Weights of a small contrastive image-text model: encoder norm layernorm.
Rows from block 6 of the image encoder of a small contrastive image-text model, named by matrix and row number. Rows with one number belong to one neuron. Each number is 50 + 10 x the weight over its row's rms, rounded and kept within 0 to 99. All counts start at 0.
After each neuron's rows are labels from the 100 images, of 14848, where the neuron reaches its highest value: "responds to" is what is common among them. Only what is clearly more common there than usual is listed. The data: rendered rooms with furniture. In brackets: how many of the 100.
# fc1: MLP up (encoder.blocks.6.mlp.fc1.weight, 960x320), inputs 64-127
# fc2: MLP down (encoder.blocks.6.mlp.fc2.weight, 320x960, transposed), outputs 64-127

fc1.420:48 67 33 60 41 47 51 55 63 51 49 63 48 34 52 35 55 54 45 48 39 62 44 47 61 49 50 53 52 54 59 51 52 39 29 48 59 44 44 45 59 48 40 48 44 37 44 47 36 53 56 57 45 58 46 45 51 68 61 20 79 37 49 54
fc2.420:37 44 51 65 47 38 52 41 47 54 47 49 48 67 43 49 58 56 57 51 27 68 61 52 39 46 40 47 52 47 54 34 38 53 68 41 44 55 64 51 56 44 54 48 44 51 45 47 47 47 67 35 41 49 48 52 59 31 45 45 76 71 51 46
responds to: lamp (54); largest object: lamp (28)

fc1.611:54 66 52 60 52 43 58 62 53 33 46 51 58 57 67 55 50 39 39 48 45 50 68 49 40 48 50 56 46 54 49 62 45 48 42 35 53 41 53 44 56 48 41 63 37 47 38 45 47 53 43 44 65 49 60 15 43 48 30 42 43 34 41 60
fc2.611:45 38 63 62 43 44 48 64 46 40 61 53 60 62 46 47 49 49 52 51 50 63 44 51 22 65 44 36 46 36 64 31 50 55 50 40 57 41 48 44 51 49 51 46 39 47 48 53 50 56 41 60 58 50 46 46 71 53 51 36 67 51 65 47
responds to: lamp (44); count: four (38); flower (37)

fc1.530:49 52 36 50 38 56 70 56 53 59 46 51 72 37 41 39 48 50 48 42 36 49 55 45 42 55 48 48 54 56 51 59 59 51 51 45 49 48 42 61 46 50 32 49 45 61 31 61 30 41 46 51 48 39 66 24 43 60 57 58 57 40 45 41
fc2.530:32 60 56 52 48 42 38 60 38 49 60 42 52 75 50 48 24 52 58 41 56 57 39 51 49 66 33 57 40 47 67 52 45 62 53 50 60 58 57 48 44 47 43 44 37 38 42 57 44 42 43 46 44 56 41 51 45 49 49 58 41 55 76 62
responds to: lamp (34)

fc1.659:49 41 58 63 59 58 58 50 49 51 44 37 40 44 48 47 50 53 46 58 46 55 53 48 55 50 49 47 62 67 50 61 63 48 42 60 55 49 42 54 41 58 35 53 52 36 40 54 44 41 51 38 49 42 53 47 55 51 55 34 39 52 45 62
fc2.659:44 45 53 37 62 48 42 40 43 51 75 50 67 41 54 48 46 67 59 46 36 49 50 55 24 31 38 55 40 45 51 52 56 51 51 48 50 46 31 48 50 58 50 51 36 50 51 61 43 54 49 40 48 53 51 50 45 48 32 52 52 40 55 65
responds to: yellow walls (60)

fc1.614:59 63 38 60 55 45 54 47 58 62 48 46 53 36 49 35 53 49 42 38 47 53 40 59 44 56 62 39 55 62 47 56 35 50 45 40 66 27 23 52 49 57 37 50 60 41 29 46 38 47 48 41 55 51 59 29 43 60 52 50 55 35 58 69
fc2.614:47 61 45 44 46 46 50 35 44 42 59 41 46 50 53 54 56 35 47 51 47 54 29 45 63 30 28 64 42 72 50 53 66 66 36 43 31 52 39 32 46 50 53 53 55 54 56 40 49 42 32 68 53 50 53 46 42 44 56 36 61 39 53 34
responds to: brown walls (36); white walls (26)

fc1.235:72 42 52 58 50 36 72 45 48 42 53 62 44 52 56 52 56 53 56 35 38 56 36 48 41 42 55 55 59 47 53 53 47 39 43 40 48 38 49 57 50 55 43 61 26 32 45 54 43 35 49 46 46 56 72 41 41 42 63 30 67 42 53 55
fc2.235:52 53 37 45 43 40 55 46 57 51 48 58 76 53 50 46 59 41 37 87 61 58 48 50 58 34 52 41 46 35 41 40 55 58 59 59 56 36 55 51 38 45 44 52 57 70 42 39 43 56 40 62 45 45 59 61 41 56 54 52 64 58 40 55
responds to: blue walls (29)

fc1.137:47 57 49 44 46 39 60 54 55 52 64 34 49 36 39 51 55 44 55 47 34 46 43 48 45 52 62 57 64 47 61 57 60 45 28 28 52 44 42 49 41 41 49 64 50 34 35 53 52 45 54 59 40 62 53 29 46 51 39 37 47 51 65 53
fc2.137:40 56 57 57 39 56 58 51 44 46 42 43 47 59 56 53 54 42 60 59 54 52 53 46 50 46 53 60 52 43 81 28 35 52 52 48 42 57 72 61 45 51 59 63 57 46 41 45 34 52 52 34 54 61 46 63 44 49 60 58 47 64 48 54
responds to: teal walls (38)

fc1.375:51 36 44 77 37 54 53 34 67 42 33 63 58 47 48 58 33 58 42 42 56 45 48 48 69 47 53 53 57 46 34 46 41 34 34 50 64 55 43 54 57 58 31 58 51 52 40 51 50 52 44 41 53 38 65 35 34 56 50 46 50 28 34 59
fc2.375:51 59 43 59 39 57 46 48 61 60 58 47 60 48 51 66 39 43 43 48 42 50 56 35 45 39 42 55 39 31 57 57 38 57 52 54 45 51 55 37 57 59 60 60 54 76 41 40 78 45 44 58 62 48 42 52 59 65 54 45 38 45 53 35
responds to: green walls (39)

fc1.127:53 53 46 50 46 46 61 62 41 43 53 47 28 45 49 41 57 40 54 52 51 44 42 63 42 35 51 42 44 63 54 42 61 49 53 45 52 48 45 53 43 50 45 47 52 47 43 48 42 45 55 47 23 36 56 38 41 48 68 42 41 55 46 65
fc2.127:48 54 43 45 46 58 57 57 32 52 59 47 53 57 50 67 40 36 50 69 74 52 47 37 43 57 40 42 49 45 58 65 52 57 46 59 43 61 69 49 35 54 51 55 58 69 49 50 51 45 36 70 48 50 34 66 55 56 54 61 59 63 47 53
responds to: white walls (29)

fc1.314:54 51 45 54 40 55 48 38 63 49 57 44 51 63 65 39 59 44 52 57 57 47 44 45 44 47 54 55 47 51 46 62 51 40 52 55 50 27 58 47 56 51 67 63 57 41 50 62 45 52 44 57 28 52 50 48 39 49 46 52 50 49 63 55
fc2.314:53 58 49 55 57 47 64 42 50 56 47 62 37 50 44 64 45 35 49 42 74 57 54 42 45 30 57 72 45 58 47 49 46 49 42 50 52 40 41 48 53 60 47 50 48 39 65 42 48 45 51 53 49 39 57 60 37 50 55 38 53 47 45 47
responds to: teal walls (62); green walls (38)

fc1.147:57 49 51 56 55 41 47 64 60 37 56 40 47 54 31 48 46 53 57 56 45 44 43 53 46 53 54 48 40 65 37 57 44 53 31 26 60 39 49 44 45 50 53 53 41 41 36 52 47 45 49 62 51 45 66 50 54 46 53 53 47 47 63 69
fc2.147:50 40 57 55 51 49 65 40 54 41 46 45 47 41 56 46 44 54 51 59 57 47 43 83 58 34 52 39 49 56 48 43 56 47 55 57 52 42 35 51 44 54 49 53 34 56 44 79 40 54 40 44 47 54 61 56 36 64 49 49 42 52 73 59
responds to: umbrella (37)

fc1.256:48 66 43 44 49 38 55 49 48 39 56 44 24 39 58 36 54 59 43 57 48 52 45 35 55 50 52 44 54 80 48 54 49 38 44 32 56 44 44 44 47 58 44 38 48 48 37 53 58 42 44 51 57 62 61 42 43 57 68 46 48 51 41 52
fc2.256:52 45 44 47 53 57 54 51 47 46 56 45 71 38 55 54 32 72 50 57 50 59 48 49 45 34 51 25 47 46 64 49 39 56 51 43 31 49 35 53 45 50 45 44 55 59 48 61 47 42 50 55 53 39 49 48 54 46 43 46 51 47 42 36
responds to: pink walls (51); umbrella (49)

fc1.568:50 53 40 61 53 52 60 45 53 58 63 47 57 60 46 50 49 59 47 41 48 65 59 46 50 37 56 42 51 75 48 63 51 47 46 46 46 35 52 62 55 38 46 73 53 41 51 69 48 57 34 38 48 64 64 37 49 65 46 26 44 35 53 56
fc2.568:51 60 37 61 48 52 50 52 44 51 63 49 56 64 53 51 34 37 47 51 24 39 51 67 52 30 60 45 46 50 40 75 49 71 63 65 29 50 45 49 73 55 47 49 47 52 64 43 51 47 40 52 52 48 69 67 48 56 48 43 34 61 71 47
responds to: pink walls (95)

fc1.551:65 30 56 43 55 55 44 31 48 38 47 34 52 47 60 49 48 42 32 52 59 72 35 53 68 35 72 45 58 53 30 37 44 40 40 66 59 50 47 65 49 54 38 44 62 56 45 62 30 38 33 54 56 49 65 61 42 51 42 54 53 45 60 61
fc2.551:52 58 47 50 24 51 47 37 51 50 46 48 52 57 42 57 63 62 46 57 52 52 49 39 43 43 52 46 38 43 51 76 28 42 52 51 38 51 74 49 34 59 47 47 81 47 54 43 53 43 32 34 54 44 51 54 44 47 43 32 59 57 38 48
responds to: green walls (34)

fc1.347:56 68 51 41 55 53 55 51 49 48 48 34 55 30 65 47 44 62 40 37 45 43 52 54 52 42 63 35 59 68 39 39 53 47 42 50 52 44 44 53 25 50 32 46 44 51 30 50 49 47 37 49 60 45 63 31 51 54 52 40 40 40 41 56
fc2.347:73 48 57 50 36 41 52 52 56 51 59 42 55 44 45 44 53 46 48 46 38 40 42 55 52 48 45 51 47 62 39 59 48 53 62 48 57 46 47 45 50 53 38 49 42 46 56 51 55 49 42 34 52 51 63 46 46 53 44 43 59 41 49 40
responds to: lamp (35)

fc1.307:62 71 41 43 44 47 48 43 57 56 56 65 45 46 55 47 49 54 64 35 33 58 49 33 52 46 70 57 67 60 50 42 68 38 65 52 70 64 52 63 58 52 54 55 40 29 52 62 55 25 55 53 48 51 69 43 39 43 45 51 52 59 42 51
fc2.307:53 49 51 41 53 45 44 44 62 51 45 59 59 50 54 52 49 46 41 61 54 53 60 45 55 41 65 52 44 41 39 33 57 59 51 65 62 45 47 54 55 56 50 56 45 62 55 39 53 54 53 54 47 56 34 62 33 43 60 64 54 55 33 51
responds to: teal walls (42); orange walls (29)

fc1.14:52 48 55 57 53 30 53 47 49 41 62 66 44 44 64 50 39 41 49 61 35 51 51 54 59 59 54 55 58 57 50 50 45 66 48 40 55 33 47 52 39 40 52 56 53 36 37 61 39 37 52 46 54 49 54 33 60 58 75 32 68 49 61 53
fc2.14:44 48 49 72 34 66 53 50 43 43 52 46 40 48 43 48 47 39 61 59 55 67 41 50 46 46 45 54 33 48 69 24 43 49 40 68 76 65 42 45 47 39 49 66 34 44 54 42 34 49 35 38 56 48 54 53 50 55 66 44 67 53 45 42
responds to: lamp (43); count: four (38)

fc1.601:65 69 32 53 74 42 62 40 40 53 59 45 37 32 65 41 41 42 42 35 28 48 52 55 50 34 73 58 41 60 56 49 68 39 38 53 69 44 46 45 57 49 57 50 58 36 48 48 44 50 46 60 43 55 67 42 41 50 48 44 55 64 62 64
fc2.601:53 34 58 69 54 44 47 44 51 57 41 48 67 42 54 36 52 52 44 49 57 40 63 48 61 50 63 52 54 38 50 34 61 51 54 43 34 66 40 63 43 69 50 47 63 38 53 46 38 41 52 45 42 54 43 58 35 44 36 51 41 26 71 64
responds to: pink walls (37)

fc1.34:65 53 39 57 44 49 40 48 75 44 66 54 52 41 46 47 43 53 53 49 40 59 59 43 49 52 46 47 42 65 44 41 40 37 32 38 53 38 39 47 49 53 29 57 52 32 26 55 37 46 47 47 61 44 71 39 58 42 81 54 62 41 53 50
fc2.34:59 43 45 58 53 52 60 50 44 40 57 38 53 48 48 45 28 36 57 58 54 64 49 59 52 37 48 51 44 55 44 54 57 32 45 55 96 50 38 56 43 46 43 57 31 44 44 43 42 43 24 37 50 49 57 44 49 53 55 30 71 53 30 55
responds to: lamp (63); count: four (41); largest object: lamp (27); brown walls (26)

fc1.164:49 61 38 46 67 60 55 50 46 40 55 40 50 46 48 44 56 65 63 62 37 53 53 46 35 44 65 51 50 72 54 48 58 32 47 34 46 49 43 58 40 41 58 41 40 42 48 48 50 37 51 41 50 48 49 28 43 57 45 22 48 43 50 55
fc2.164:51 62 52 53 28 69 52 41 51 55 41 38 48 58 55 62 56 35 54 49 58 58 54 33 51 32 44 45 47 48 51 48 41 36 41 53 58 74 58 52 43 47 48 58 50 61 49 48 51 46 43 41 64 52 39 40 33 47 51 59 53 47 53 56
responds to: umbrella (56); lamp (47)

fc1.711:63 33 54 69 53 50 45 59 60 57 44 47 52 32 51 45 56 48 40 44 41 40 60 40 58 41 46 31 63 51 46 66 42 54 33 44 55 44 35 51 42 42 44 50 49 47 34 56 34 47 55 53 46 58 63 31 52 47 55 65 39 42 61 61
fc2.711:36 44 43 53 57 51 44 46 59 49 48 52 53 43 47 48 73 45 52 33 44 43 52 52 46 30 46 48 44 61 57 64 42 39 46 55 58 33 42 51 54 54 47 50 59 31 46 46 38 51 42 54 43 53 52 44 45 46 47 67 55 49 52 47
responds to: red walls (100)

fc1.84:53 74 37 43 64 51 60 47 61 51 65 67 55 39 70 38 53 65 56 60 39 39 46 61 46 50 52 64 49 55 55 52 50 53 60 55 56 57 36 42 54 41 46 69 49 57 37 52 47 43 44 46 28 59 69 51 48 61 46 47 53 48 58 54
fc2.84:51 60 56 53 49 56 54 45 55 53 56 42 51 55 50 53 64 54 54 53 57 47 43 42 58 73 39 35 43 64 59 60 45 42 44 44 36 63 70 47 44 47 53 51 59 60 54 14 49 50 50 40 57 59 50 48 36 49 41 51 47 56 60 46
responds to: green walls (33); white walls (29)

fc1.176:62 61 46 60 62 56 60 58 62 31 50 37 42 35 48 53 40 51 57 36 50 65 47 51 52 40 65 50 57 50 46 42 44 22 45 39 39 31 42 44 53 31 50 44 50 56 30 47 52 43 58 55 47 51 62 38 58 53 37 54 50 32 50 53
fc2.176:60 48 52 68 34 45 50 61 52 51 52 53 37 50 52 62 59 36 42 44 29 70 49 56 36 54 56 59 50 40 41 46 45 72 61 33 52 41 35 51 51 61 64 40 55 72 46 49 64 46 49 47 62 51 55 59 67 40 47 42 50 50 45 55
responds to: window (91); teal walls (50); green walls (48)

fc1.240:58 56 43 55 48 52 58 50 50 53 50 60 53 33 50 30 47 65 42 38 40 57 55 56 50 56 56 50 61 62 47 61 41 45 33 38 53 52 35 53 63 45 17 61 51 44 25 49 40 46 55 46 51 63 67 37 48 50 54 54 49 32 57 64
fc2.240:43 43 45 60 49 52 48 58 52 48 56 55 54 39 44 48 68 39 51 46 41 54 46 53 54 55 46 39 48 62 60 50 63 40 47 53 65 35 47 54 50 52 40 48 57 47 46 54 50 41 48 35 48 54 57 50 58 37 62 55 79 50 55 60
responds to: red walls (82)

fc1.686:69 35 44 51 60 54 51 42 58 43 48 28 49 35 44 56 56 49 56 59 40 37 65 48 64 38 56 55 45 54 47 56 60 43 49 46 52 40 29 57 55 60 31 42 54 58 42 64 58 44 49 48 51 68 47 52 49 63 69 56 51 41 51 48
fc2.686:27 48 48 43 43 60 42 33 56 49 39 60 42 54 56 51 73 74 44 53 62 48 46 66 48 22 54 38 50 37 24 66 57 48 43 63 47 42 53 45 50 37 46 53 55 36 54 64 52 54 47 44 68 49 38 33 36 51 32 70 43 62 44 54
responds to: red walls (25)

fc1.312:74 51 45 55 48 52 45 42 38 67 59 49 55 46 46 69 42 48 47 54 59 54 64 50 38 54 51 52 37 55 47 64 42 40 44 64 54 50 34 64 43 42 52 39 51 38 32 49 39 56 48 71 49 39 62 43 55 75 62 37 62 51 46 48
fc2.312:56 54 42 55 42 53 51 33 44 43 55 41 47 63 55 45 45 34 41 35 73 53 52 51 52 22 45 48 47 60 48 53 54 47 63 49 70 61 76 49 44 53 53 64 27 50 41 62 34 48 44 36 40 52 56 43 37 58 66 38 42 48 47 45
responds to: yellow walls (46); barrel (36); largest object: barrel (27)

fc1.423:56 55 48 46 43 39 71 66 43 58 45 47 61 50 61 45 47 61 54 48 31 52 41 68 42 42 62 42 63 25 42 59 47 48 34 34 51 37 52 62 44 47 40 48 48 32 46 36 49 44 45 45 47 45 57 28 38 76 55 40 44 45 48 53
fc2.423:57 58 59 48 51 50 56 52 58 53 47 41 43 38 44 57 51 30 51 60 50 41 42 59 45 49 46 72 51 45 45 61 62 69 37 46 38 41 36 40 49 58 59 49 44 57 57 32 56 45 48 73 65 53 54 65 52 45 39 46 48 50 60 42
responds to: brown walls (98)

fc1.197:38 61 37 59 42 57 64 39 51 41 53 58 42 53 46 52 38 62 37 41 64 41 40 49 55 46 52 43 56 48 41 48 43 28 33 57 64 36 26 47 46 52 47 44 50 60 46 49 53 51 55 51 57 52 58 45 46 57 41 31 50 42 62 66
fc2.197:60 59 41 50 44 57 43 52 62 53 62 42 53 41 47 67 47 47 42 42 55 53 51 41 47 49 39 62 40 47 58 61 52 46 49 60 36 43 41 39 57 59 67 53 53 75 57 40 86 46 43 63 63 45 42 50 61 55 46 51 52 46 50 41
responds to: green walls (100); window (99)

fc1.648:52 57 42 40 54 46 56 53 73 58 40 35 45 47 61 49 43 58 45 58 59 51 46 51 40 58 47 46 36 69 52 47 45 34 46 31 55 45 43 56 51 46 46 63 55 53 20 66 37 37 57 41 48 55 57 40 50 56 59 43 56 45 58 57
fc2.648:47 65 37 46 40 54 68 46 35 43 45 50 45 59 57 44 37 52 47 55 52 50 38 57 44 42 43 41 42 57 61 72 59 59 50 61 51 49 52 49 42 44 42 48 41 62 35 59 36 50 29 57 54 53 52 51 44 64 55 44 44 51 55 43
responds to: umbrella (53); red walls (41); green walls (33)

fc1.710:61 39 37 56 57 55 51 45 59 61 55 49 35 25 52 56 53 38 35 48 45 44 61 40 64 47 53 36 37 46 27 62 49 39 38 48 56 35 37 54 40 40 30 48 51 55 44 55 44 35 49 47 48 49 73 50 54 46 51 60 49 39 46 39
fc2.710:32 48 53 46 70 45 42 48 63 53 51 54 48 42 51 54 72 49 64 48 35 41 54 52 36 23 63 51 46 52 54 71 45 45 44 47 50 49 41 60 51 52 62 47 45 37 54 54 51 42 49 39 52 52 48 43 37 55 39 69 47 59 39 45
responds to: red walls (99)

fc1.265:64 46 38 59 38 48 58 56 40 54 31 55 53 57 46 47 54 52 52 37 46 50 55 35 47 52 54 37 47 58 47 43 48 62 48 46 55 58 45 55 51 44 43 52 61 34 56 54 39 53 61 41 53 42 68 32 50 48 40 37 46 55 43 59
fc2.265:42 57 46 64 39 64 36 43 41 47 46 46 49 49 46 69 58 46 51 60 56 57 52 60 39 43 50 34 42 62 46 78 36 51 50 63 58 51 35 46 57 51 56 52 71 62 49 45 63 46 44 19 53 47 73 54 52 39 46 45 59 41 64 63
responds to: green walls (27)

fc1.270:49 49 53 61 59 58 49 56 46 48 44 60 55 39 65 71 44 54 52 28 56 60 48 41 56 48 61 57 43 42 52 52 41 61 43 42 54 42 48 65 54 38 43 59 49 43 44 65 54 64 37 36 62 45 72 39 30 59 58 40 58 21 51 59
fc2.270:37 58 49 73 48 41 31 49 51 51 64 49 39 64 41 44 63 50 40 41 41 30 51 45 63 29 66 42 42 51 49 55 53 61 57 29 52 40 34 54 70 57 44 45 46 43 54 64 49 58 40 42 52 35 47 54 47 60 48 41 44 36 51 49
responds to: pink walls (79); wallpaper (60)

fc1.638:63 40 43 67 59 56 50 61 47 47 60 32 52 44 54 39 36 57 43 30 35 56 46 36 65 42 58 45 54 52 49 44 63 55 49 47 59 50 46 53 59 45 50 49 45 43 36 53 43 48 46 53 42 44 68 31 48 52 51 42 47 26 65 56
fc2.638:51 46 45 72 50 43 42 63 41 52 82 58 45 48 31 58 40 52 57 54 48 53 51 58 50 68 39 32 45 40 57 37 47 54 42 57 81 49 47 53 50 53 49 57 47 56 51 46 56 33 32 57 61 52 53 40 70 39 30 33 46 57 47 50
responds to: ladder (40); orange walls (28)

fc1.173:57 39 43 59 65 50 69 52 46 45 57 64 48 39 47 39 49 56 54 51 28 42 50 44 57 49 65 47 67 61 32 52 41 44 40 47 55 45 41 65 53 41 32 47 54 36 27 56 39 44 52 65 54 51 65 36 59 64 53 41 50 46 54 54
fc2.173:69 58 53 39 39 60 57 56 57 55 59 42 60 67 51 51 52 48 55 30 52 37 60 41 53 41 54 56 50 34 33 64 58 41 54 38 41 43 54 52 43 59 53 53 56 45 38 45 66 50 59 44 54 58 62 46 53 64 64 52 51 46 49 51
responds to: white walls (31)

fc1.735:51 43 45 47 51 46 54 65 43 49 63 45 37 52 57 39 47 51 53 52 55 35 34 49 42 48 51 53 44 60 56 52 60 26 38 53 60 56 57 56 43 52 62 53 43 47 29 47 57 54 38 41 48 48 48 37 53 46 53 42 50 55 69 56
fc2.735:52 49 44 43 61 60 61 49 46 47 71 39 57 48 52 48 54 59 52 62 43 53 52 34 41 44 59 54 43 62 49 59 43 65 60 52 37 66 36 62 47 52 49 44 24 61 52 47 51 47 51 31 36 50 47 65 50 43 46 59 36 55 47 34
responds to: pink walls (48)

fc1.47:52 69 37 59 42 45 74 55 59 61 52 58 56 46 51 41 47 64 49 37 31 48 28 41 43 59 57 56 53 66 53 69 44 48 53 48 57 35 49 53 45 38 55 54 47 36 42 48 52 50 57 55 49 55 65 27 44 56 39 44 53 41 68 59
fc2.47:25 64 53 44 35 73 46 61 48 53 52 33 53 56 55 54 55 58 48 48 41 57 43 40 55 54 35 49 39 63 58 59 55 47 57 68 64 63 48 51 47 53 48 54 62 52 45 47 48 52 35 47 52 46 41 48 48 41 57 50 63 54 82 59
responds to: umbrella (43); blue walls (40); lamp (34)

fc1.565:59 68 42 56 58 55 67 44 40 37 57 67 48 31 60 50 40 54 57 42 43 52 50 57 60 22 47 42 58 42 52 48 58 42 42 35 53 62 47 55 57 50 40 46 40 48 45 43 42 40 54 37 52 54 77 35 49 64 68 60 57 44 42 65
fc2.565:50 43 58 80 50 51 57 46 47 51 47 40 60 58 55 47 52 60 50 41 50 66 49 52 53 33 37 51 44 64 48 42 65 32 56 40 54 37 64 43 45 44 50 41 52 47 45 58 51 53 46 37 44 46 41 48 41 33 49 60 60 46 61 47
responds to: lamp (33)

fc1.224:33 52 59 38 67 48 43 53 60 52 64 49 46 34 61 52 44 58 58 54 51 37 54 34 52 63 63 50 61 58 46 51 62 54 39 55 54 60 53 62 41 57 21 42 43 41 45 63 38 32 56 48 51 58 49 37 52 45 57 38 39 45 51 67
fc2.224:51 55 64 49 48 64 41 54 45 44 59 28 53 53 41 63 61 60 64 55 28 44 43 36 65 48 36 76 36 45 68 64 52 55 59 50 42 70 51 50 50 49 64 51 47 51 45 54 46 55 46 28 47 52 49 50 60 62 63 53 61 45 47 47
responds to: blue walls (80)

fc1.244:44 52 59 48 69 54 46 55 50 52 58 43 47 37 62 53 50 49 34 46 44 64 32 46 42 37 59 51 57 56 41 42 49 36 33 48 46 35 41 45 34 47 30 61 57 55 33 66 30 34 49 48 45 56 55 43 39 48 37 38 53 24 57 58
fc2.244:48 50 56 66 56 42 60 59 51 54 53 45 44 43 57 54 75 36 51 38 34 66 50 49 49 41 54 43 46 45 45 58 45 64 58 37 39 40 35 52 49 57 59 55 53 61 51 45 52 48 42 37 57 62 53 55 51 41 35 56 53 46 51 50
responds to: teal walls (98); window (97)

fc1.286:57 49 51 49 54 40 49 52 51 52 48 56 37 45 44 30 60 39 54 40 44 50 53 56 33 45 59 46 50 52 54 42 72 42 37 34 54 40 53 49 46 58 35 54 49 33 34 39 46 24 50 54 52 70 69 24 50 60 46 44 60 49 42 60
fc2.286:49 65 57 46 79 57 61 40 38 56 49 43 38 41 59 47 38 51 46 58 51 59 53 31 37 39 39 58 55 54 61 50 60 74 49 27 45 46 50 44 46 42 48 53 54 59 46 41 38 44 59 40 38 59 53 58 39 56 35 61 49 50 45 54
responds to: green walls (48)

fc1.140:48 47 39 58 60 58 55 54 44 62 52 38 37 35 54 44 43 47 58 57 56 49 68 54 46 54 46 51 43 62 46 58 45 14 31 61 64 38 25 57 57 31 39 48 55 53 41 49 51 56 52 55 40 45 60 36 47 54 53 38 63 41 71 50
fc2.140:51 58 34 49 62 65 55 48 41 43 57 38 56 56 49 63 45 45 41 39 72 41 61 44 56 41 53 35 43 37 54 47 57 46 39 66 39 57 60 58 42 54 57 53 60 49 69 46 74 43 40 56 66 50 51 49 48 37 30 45 67 44 43 39
responds to: yellow walls (99); window (94)

fc1.17:69 58 58 52 40 48 63 56 57 42 55 45 61 35 42 42 55 41 61 52 39 39 45 53 38 47 53 49 46 53 47 62 41 43 36 58 54 41 44 54 39 52 40 46 51 50 24 60 47 38 39 50 45 49 63 37 45 60 54 23 60 54 50 60
fc2.17:31 52 44 42 48 44 52 52 47 45 59 41 35 57 53 56 56 47 47 51 39 65 38 51 53 50 39 56 44 55 61 70 53 47 52 48 52 54 51 46 44 33 46 51 30 52 41 51 46 44 41 46 61 53 43 43 52 55 48 37 66 60 74 46
responds to: pink walls (49)

fc1.527:58 42 48 56 43 48 69 42 60 42 57 25 45 36 51 55 38 48 47 49 41 59 61 45 60 35 43 45 46 48 41 60 55 30 41 51 64 50 44 52 52 50 52 43 44 54 49 63 29 40 48 58 39 43 57 54 55 56 48 38 56 41 61 66
fc2.527:41 44 56 65 38 49 55 55 52 44 58 52 58 40 37 43 59 67 51 39 41 60 59 58 33 43 44 49 41 44 56 56 46 52 61 43 28 59 56 41 44 52 64 37 55 40 57 43 41 58 41 40 53 50 36 56 44 57 51 49 44 55 48 59
responds to: brown walls (38)

fc1.213:53 47 50 65 58 48 51 44 41 40 54 40 38 36 62 54 38 53 40 34 44 43 61 43 59 61 52 63 65 51 39 60 57 34 33 58 67 51 47 66 40 48 36 49 47 49 43 51 47 28 47 48 62 57 57 37 51 51 54 41 45 44 42 67
fc2.213:53 48 49 65 57 44 47 43 49 55 40 58 69 50 60 58 51 56 47 56 49 41 58 56 48 25 49 37 57 45 52 37 40 41 51 45 34 48 60 45 28 45 58 50 57 63 46 20 51 46 49 47 56 51 53 46 42 37 31 45 49 46 67 59
responds to: ladder (40); flower (34)

fc1.1:60 47 51 52 57 50 67 44 64 41 44 64 40 50 42 48 65 49 44 44 53 47 46 39 49 51 70 47 45 50 27 54 45 39 30 52 47 41 45 71 58 41 40 63 37 31 43 49 43 47 39 50 57 42 75 42 51 61 52 36 46 44 52 66
fc2.1:32 41 46 32 42 40 47 42 48 56 46 66 60 46 49 51 51 38 43 55 48 29 55 48 40 44 41 42 47 38 45 71 48 55 53 57 45 48 50 43 43 61 69 39 53 51 54 43 50 52 36 44 53 47 38 59 33 46 29 60 43 60 54 67
responds to: white walls (28)

fc1.126:44 57 56 52 53 47 31 53 66 44 52 38 69 55 53 26 41 52 25 56 40 42 28 64 60 40 59 53 50 42 37 48 58 49 55 40 57 39 62 58 59 62 42 54 39 39 57 51 39 52 49 51 61 55 62 60 40 62 57 66 38 51 39 56
fc2.126:59 52 63 52 40 40 74 70 52 50 63 47 38 64 59 50 44 37 50 67 68 52 49 42 59 77 53 50 54 57 64 35 39 45 55 53 66 59 64 53 49 52 62 54 27 68 42 52 54 59 49 39 52 54 54 56 68 59 52 39 52 60 39 50
responds to: window (99); white walls (38)